From a checkpoint of a small spectrogram enhancement model.
Model: 0.869M parameters, log mel input, norm batchnorm, activation silu, widths [48, 96, 96].
Rows from block 6 of a small spectrogram enhancement model, named by matrix and row number. Rows with one number belong to one channel. Each number is 128 + 32 x the weight over its row's rms, rounded and kept within 0 to 255. All counts start at 0. Numbers have three digits each. After the name is the row's rms in percent of the matrix's.
Before each channel's rows are labels from the 100 clips, of 14976, where the channel reaches its highest value: "strongest on" is what is common among them. Only what is clearly more common there than usual is listed. The data: strings of digits, spoken by a formant synthesiser in many voices. In brackets: how many of the 100.
# convs1: 3x3 conv (model.decb.0.0.convs.1.weight, 48x48x3x3, each kernel summed), inputs 0-47
# convs2: expand pointwise conv (model.decb.0.0.convs.2.weight, 96x48x1x1, transposed), outputs 0-95

strongest on: pink noise (74); clipping (47)
convs1.31 183:124125118137134148161105150127093093145144140132126081125130130134124110106126149123122140130126122122130133104130143133130255136255147144146136
convs2.31 107:090152144148214132164169135086064172085159061110124179155130121135118115091110154158122058109128127159132142178072125142076098129124107096133114109189111145142121097092097126112142113110124144099126216101154133156104139094139120127126066111130125123131094171124092148158174094108033149115

strongest on: "five" (99); first digit: five (60)
convs1.44 074:186094145137094106180142155104097072125134147117137128117142069086108129070080102090096104140111140092101173113146102122156119115127116044183161
convs2.44 120:207110101095163148145134169138117146236106128112101104104135085154125125123154130119119128077125095150121133123153142130107126148221094102180231157104131169133138137119117122090210172115142175160138113142094126159137153165137162142122121152094143114163094148133131117183121075079128118096

strongest on: "six" (56); "eight" (56); first digit: six (33); last digit: eight (31)
convs1.6 113:110109123156092108200175145067040138152121100163178105085104112081142149121112182156114114184123121124147078117128155104127162124105154115100144
convs2.6 106:092120112120184087083112093096133125101107105128169125088131111119195143156112126158125120095129121110193107116141164148090100150155135103125166137076142121134102142076139122141074151235132142060119130147168082124127106041160131172171132103176121098117096153181181070096122140141115149097

strongest on: clipping (27)
convs1.45 075:139151154144108161119214114107052096157157137132120127122062100146160163127091127097204105172117112085173120166114118102097116134114108147105170
convs2.45 086:158120108100096142124132100098129091078102116159166100112212122097116133100098085105098076098170068126121071131096146136133110160166146118079157115083214127063113134114113100175097091156141128110073102171125087145159094147070102124095120135155117165106110186170176137118152123141139121189

strongest on: thin (high-pass) (98); white noise (39)
convs1.28 098:146182222087074145123149160130102153057163126147126126099108148124117122132080108110109112135109108102078112126136140103147106109133125158165221
convs2.28 109:150143085143091150116185107118145111140106122109097123145191191139127180091109108157135128086108123114101106118190111107135127123123114129172255154147153142124192119114149104104089107186119139180110124103106105099169109155131132130109114111160163128102141103069120165157096209103161106130

strongest on: thin (high-pass) (80)
convs1.12 078:143130173156117136086192130111091104104188182149149075122138094122115135065139122079139153154159107131104123210160114083114139102104142149108183
convs2.12 091:129148126140141037108157145099147132111081083146112123125121156147137092116112100121129131154132104121100154077100111132116119109161205136109191114148236133113225171110133122123065128106107125166127163208094120114124114153144129116086117176119158129116149159126169133104138105138037128141

strongest on: "six" (85); first digit: six (40)
convs1.23 076:152142089164082172119077152096098108088137067133112175144064135131133119138074177088110143136190064124118093107157133133155094115143154083136116
convs2.23 103:130150157100095115117098152108127108179115114143076125142100108142143084109122063091120155098131081145124113100104143100158123124193138112137098102153120108201164103104155131073122143200144086122098099124066104093180124121036140148125188166137076155111117117097099126101122109121154124231

strongest on: white noise (79); muffled (low-pass) (39); clipping (27)
convs1.22 083:110131141108104133134066130115139087102079052095081131137092159072122145151059147094138154112098121113131098112131147185181150126071171123144090
convs2.22 093:127152097121081158082127116124092126176195117130170086117076118146132163159138208143106097145171116148122150138097089140157158083123156119139155133135095099250110143086094136081126082115162093113139154091124132108101127107062119134122121145105104119153098098095136121107110183097212132172

strongest on: reverberation (87); first digit: eight (31)
convs1.18 109:146121157122167071110097136098140093163196105053185134153104050134086126138067168127087099132151093131102145089121129153122120087114137143132125
convs2.18 102:131137163151165082141108160104120139122109141107146113155094153143175166095156156141129161170114189141103119116126177177147144116132117152131120130120140119081157122106140119120214144091177153118175157173078168153097115102085133050120132095203167148142096130111070120204086058177122124093

strongest on: first digit: three (26)
convs1.25 111:118122094208112116122150167109100092146138128063122141074063097115106150093148066141151104137149086143138186113140132126136147105078090078090101
convs2.25 097:130075108153164100139098163077096121120097147105114084107100107139113118111134108134085127164103154093064158156168111161095106121214146136127122122137121171207087153118112139122159148061109139144127193115141141119131178170119151126108166141070117084166176095160095102190146082124093146058

strongest on: "three" (86); first digit: three (45); mains hum (33)
convs1.17 120:115099119097144106120105117212093150159158140061122127101166109126057158120107171116117164158144100066100161080142136138145140065093135129131174
convs2.17 100:084104149090159094120150129159175179102168178131110155180100161093155170147128099112130099098147144204181126140184142131139132147107091096135140141140091145127132126141164125123122155176117121141165129179087142128201139149165166070133097109135192156107064148068100195141170117084146176134

strongest on: "eight" (73); mains hum (43); first digit: eight (35)
convs1.41 095:138104106115105132124132162156055203105076073133137130103132174099080165118104175102095094098171133106115140114124134165111144121115180097112199
convs2.41 101:141183145136106197118149127108149133160167152228179107157095099090180127108089122130127115119102176117127132152106103177130137170101097115129118144104097213112087075088086092092084110173107142131157111143103079163127130160077143108132100136158095156186120138083139151129199135118166123156

strongest on: pink noise (60); muffled (low-pass) (39); white noise (29)
convs1.21 111:110072124165113114176097129112075142128093217142128099124115124087113106132120167160075135160113103139142094168143102145122085180175086195122133
convs2.21 097:067084135101137112107100112111131082139103119134149106136089118167158163068129114117108119136134109179182141132066093178156127126205092092148121133095096143121123105090120122104109126173120046095099142153117206047125148094216137118106115112128124138179139142107108061100126106101103094109

strongest on: reverberation (65); white noise (52)
convs1.9 098:123107135038171123124113136128143096144184051134112069114126094236140114113103131126104138139115126095115108134120129114153114131148105069132086
convs2.9 103:171115119115164111154116142126091134114164220081102153096158206193075131185068146099148141131128122195070125150044129119146135130131102142099130118142103111081086128157089151135136124110092126150155148077147156127097122103163069140117097113111104087098096104111114162110129089089147065137

strongest on: white noise (91); muffled (low-pass) (29)
convs1.7 075:086116125088124144143170122167067172111140126151138108128135152177133100139064124118119151158081115108150092123125125023156102130181079078135118
convs2.7 083:063098094119230068102088129171145107111060135093130105082143125162104135102110079089137149103142122186164097114166151136136173161151113108135145134099141082168127142150104109124123197111067117127119121206124144131138093127136109107086136081146087121103128109112105088102145118040090128138

strongest on: mains hum (43); first digit: eight (28)
convs1.4 119:127089144133109144168103120091153160093129120183127109068138140081133133120136087140119079120101120241088109088155116137138142086085133075090121
convs2.4 095:111149116116112145155132120077184190174146148159117154093132101135061128107062126163172091099084074088153105176151112114088141120099231153152117098166102151139134180124127142143127152080104144093104094086160139118126181137137103111101083148112098162191155157156122086140127137121164072155

strongest on: muffled (low-pass) (84); "six" (74); first digit: six (45); mains hum (34)
convs1.42 055:122134097138100173158086131155075150174084103120156130137106103126110078116098172150111093085184109078055155098180090124086091128141127121088139
convs2.42 094:145120125119100226119108096122142149151168109163167148170096146111084167131146177120080159122162116128150118089095092197164112119172171133119107147091156156095179107099166120140188120076109108150189142135103087148147084178113167111122164085135172167177102172111177100147149120172153112108

strongest on: white noise (89); thin (high-pass) (44)
convs1.14 071:098167123090129150091118077141105187129122069122119108143157150107159081107103135136102132203083159142125105150148140040077110110174111093129106
convs2.14 094:127124135109180069122128188135166091139075126071113081111117092141149108129199115110144125082098156080114096116212166088131161097194092162132110165120127110093137158188132130132068199114141185164120108171126101164087127127124109122156121140126107129092131112144110110080121132105046129139

strongest on: first digit: three (31); thin (high-pass) (29)
convs1.2 105:140112127142130094148126140048110103145155090114129121132061106169066103132138119076190148132107097136122123109121135105159133086111230113140175
convs2.2 094:044134127156193125126103144107138060160133136130101118100166109118099144135146130080101154208197122174100142126133139118162126152119124106106133146087112128154104119108130151071081196104130105093048157155112094191117087139128123090084124062148166148116114096070098134168138111133116074135

strongest on: mains hum (36)
convs1.43 079:139131171101097146130085085135112197132140119156107131119126065144174123132138100111060104146155129145075072145144081098136153073122082087117184
convs2.43 106:142142159189099133175143125255170139065173099134125135108053173134132120102090149129100175135079130125095149123073130096122156094117189139152112120154081154148115126105129129118123138153132122116128099121141180081112132092102156136127140151137189148119191117179108131137097101110147177080

strongest on: mains hum (76); muffled (low-pass) (35)
convs1.26 088:137067147116130098105090115108117137103144081184104072122126047119116117120137121144133115132217103174096114102083081160129161099102095088128102
convs2.26 100:153184100134061160170110137090100137125155094149131152104146179155153139105176123158076115152178141110111149150049151099142123122167170165138148162141143112172211177094074170149149118126142148136087112095153177115099121131055132200098083170127163120107092132126125131130162165126181133135

strongest on: clipping (99)
convs1.1 130:109108113076115139117123143111080132112086094137118118088132101076171130093179093109137132161146171138128139097134140139155162127086118255095151
convs2.1 118:124126183139114124112127138096110069088159152098171136146112083156122095136123132134101143174126162123115137106115172076132099152100129168104116139182148095128083164132135145191068138105131170112095140140109087115107212101122133147086114097086228110166126152101061101062090180176131131105

strongest on: mains hum (91)
convs1.36 095:096036142103127141113072060129099134130136104148120082143138124135139147126144146156117086096146157118036095115125080102100121107071133102084144
convs2.36 097:145167145139077123168099147153131150118099085158136091137187117172160132113114059178116133135197156104112140134127117148157115108126150142137113124162157161113159133128129176150154118129170169190125088159167203157122157149083114204104085218170159135126115154101181150157174160163089150132

strongest on: "six" (60); muffled (low-pass) (49); mains hum (40); first digit: six (39)
convs1.40 088:145162194110117106136108116128083181147121087133108083136073120141138123092160110092058136081143113115113082087124084098073166149114115091076159
convs2.40 093:174150156167091107103168130127062106221095136135196186190099092109128135108084130177108120136118157085101113162148104121112138109091089127150100121147162130121143107122132162114106132142149119091103104164150177113118205131120125154135099112188167132116177085169197091120140075151155172101

strongest on: "five" (53)
convs1.10 092:138159097098122141145101164121092076146109094132144119117161134109105137144106138125255110135104104074133081074117106108146125129146107147117133
convs2.10 103:098121112093092095118097142117169084108119122142096095084128092110152112144196163152177134046209153145082140149147102135111120122110113121037130123098121126199129060131150129161169154125144118134184118132129136113120053119130105161103148091095145103136123218069123162114131130131150116159

strongest on: white noise (84); thin (high-pass) (44)
convs1.37 073:098143169101146149120167141095081073132097065126124118140098086079112099154088145075151118126079126153122144111149126054115119118196082144078123
convs2.37 102:088117100089160146138115136077097072117194255111136096105120078092118179118126111134078111146096134102118135129154134123168145170089116082120182131123110133049069171141105117149132130130113137099103105099120121186143139102183158107145167126118103131117143129078116128101101123098177124112

strongest on: "five" (62); clipping (48); mains hum (44); first digit: five (29)
convs1.38 114:126118124156103106112181153178177165105138108087084121128129044100129111193114075110104129150165106120145205131121145126109126110140075185129115
convs2.38 112:111058114102104116148118107105119109099139107089108132120133169117127148143122108070109119120156117116096102149114143164057149133130132126186137081128138062097091201090115099155162124109079117103178155131098121136168111208180136030106109144124113123105159081111105122104119221095131083117

strongest on: "three" (63); last digit: three (36)
convs1.3 093:129111141087120118112131153073109199139115135116110107094143129154085118121089068133197067156119106080090086151165131152160181120095178109121089
convs2.3 110:056103151099139180132117096177132136163135123074119120185133148172164075137206189175146151138185132160149151160129136089130107120057084106141114069136082148147166089113188118107136089114175126144121136103131189102150114096160134143116117105111122086111112121080153183088107114155157144087

strongest on: number of digits: 1 (61)
convs1.16 081:172188107117112166111114144086076069174167084150126137089097120091094129142110129112183174155087141085053154130115130110123102115172144140160129
convs2.16 095:176079110155105103100107120120255130100147166198116149088214117096113077183130151125150192108134100152152110067147140132146170130070144141090135136119148138131101169104104122130133148096120130190139147111104100184084142127107146135144070112094125109116103124085161140135116113145130133095

strongest on: white noise (30); first digit: six (27)
convs1.33 097:041114097087164099097151157128105123055112146093118075067095115107105132097107129176154155190148112160100113141112102134143113118124141152067114
convs2.33 094:087122109102130074122124155079121072099101045134138170122140108164148129177097192097151184109106140085124116135173108089138150117061116122151099120116128127245132141140132121130127166146098135127088165070165138108118174096141135170154040158145135132132112112081103139101175124110098127143

strongest on: muffled (low-pass) (44); mains hum (43)
convs1.34 098:134103107124099130178131118114049086104098076144138058129164095091103168122100097164136088178171100133109118117131090127116140160087142068115170
convs2.34 113:130161105111123140146162103110073141124135112136093146133169115162154072146189176128180073154168114175156092178167096152169160128128158078129126174113092076146151136115138144103095139121181113141147123161183100218177162137146159113112124121055099100085142148186157145110144096145150155077

strongest on: mains hum (70)
convs1.30 069:128148119157105108106133136140061158078125108072149146156092102103073122139074073078166117177077139130156129108077134102081131143103141084176112
convs2.30 089:106122088133099094102183126156104098105133110114061151125087112133150108138155072137148092117162098079124150145147081109095105114168216092100071111131181118116140099098103120061087129124036125161073119115150092080115118135106125105171124151084074152134137126200109095109165156115136151149

strongest on: number of digits: 1 (43); clipping (25)
convs1.27 126:135141133122116108090129147117067099137156085141122134117084093127135209167111091121151142191155110071141139134110103150128142217087107136068160
convs2.27 095:244134106111103171116180113127104110077175126132098101160199148102121111122135131114142145165118081116111136104140192077089099188144141103142106125094074096133127149077100097143170123106137141134134146123197078111129066160114136137104139105102119101165167141186182120117078105161146102104

strongest on: white noise (89); thin (high-pass) (30)
convs1.24 086:106128150110139120118113179103045154142146070139134112156099153089146112172134121114072156118109102161128120103077168028140093137156119131115173
convs2.24 090:052137127132173110147117083154132119129166237060150123161111099085097122161138158096162137128055094149163122173076110137160091150128111113142128145080131156216116096115188107116113153125125130129118149109116069103125107140091105157174145096141122149116142086154104139132102147078179093097

strongest on: number of digits: 1 (43)
convs1.35 073:179094120145118137110113118146109075100156132106139185149145069132118129154071119102160137100116102101121180125102139106084023121153161191138113
convs2.35 085:145124124148119162111127130140171050172144128158101130148099142088119144068134161136136255124151073128145129127172109122106144094099167113131080127117130093124142146164133119163119070137126101172089072083067113101151094160154088095177188111142093130062125110133139077114105124149142095102

strongest on: "eight" (59); number of digits: 5 (42); first digit: eight (28)
convs1.20 120:146141105144123099107112151129088206161150079132050137144084070125138136142096189139117101149143112118086168116126121108112121108175115082050122
convs2.20 103:141143096097140143095085102145137115181099141128128149102125147124196108183125147106107164102135144180111117108140126109142169125137118159132066115122184080128079116170091122120216106205117087114087125107126109163073132145153097098112129055116185130147150095140109205165178089159128081108

strongest on: mains hum (95)
convs1.11 092:110117172143126121243110116119116156068137112103121115141141138119127104100097138108095170127051143121087106132156081088095069147166136106142105
convs2.11 110:111099095137128110138165143097120178091144137125069144101107155149102123106117078163170129101152148142176105137106082096114180080135166140108144148125114132153122115173255135097127160109082120121148085081090126140167173091106098136146117124130110146170144077115092081159104138142099152115

strongest on: "two" (75); first digit: two (39)
convs1.13 104:142138156130108155126136132154081184142115118115084102089137090075171126096165125159207134160132121086135110119129147108135154133119018072146124
convs2.13 099:121085139129136115150197136173128104121081139149111123138111099158020119116185122111123128131213132091108121123117087102122157107107120093088099082121141140117125149142138115140094110142090134134146166154061148100150095142192121109096115123160157145124187184090116130147152112037095107209

strongest on: thin (high-pass) (31); first digit: three (27)
convs1.5 113:118095149099088090188117116098193125101140182093117083130106125152096124120082134103148123137142168078107068173112105134149111105172186121194130
convs2.5 097:146077119087123080162133114137118042077100119079120104115114136118107100147140115067121124132102108120204085124101073046082149120152101169146119122149136121111070147153147133167153136183123140140124110100094209130139134087109072152072142150105102143090105095097064117098125113123111140070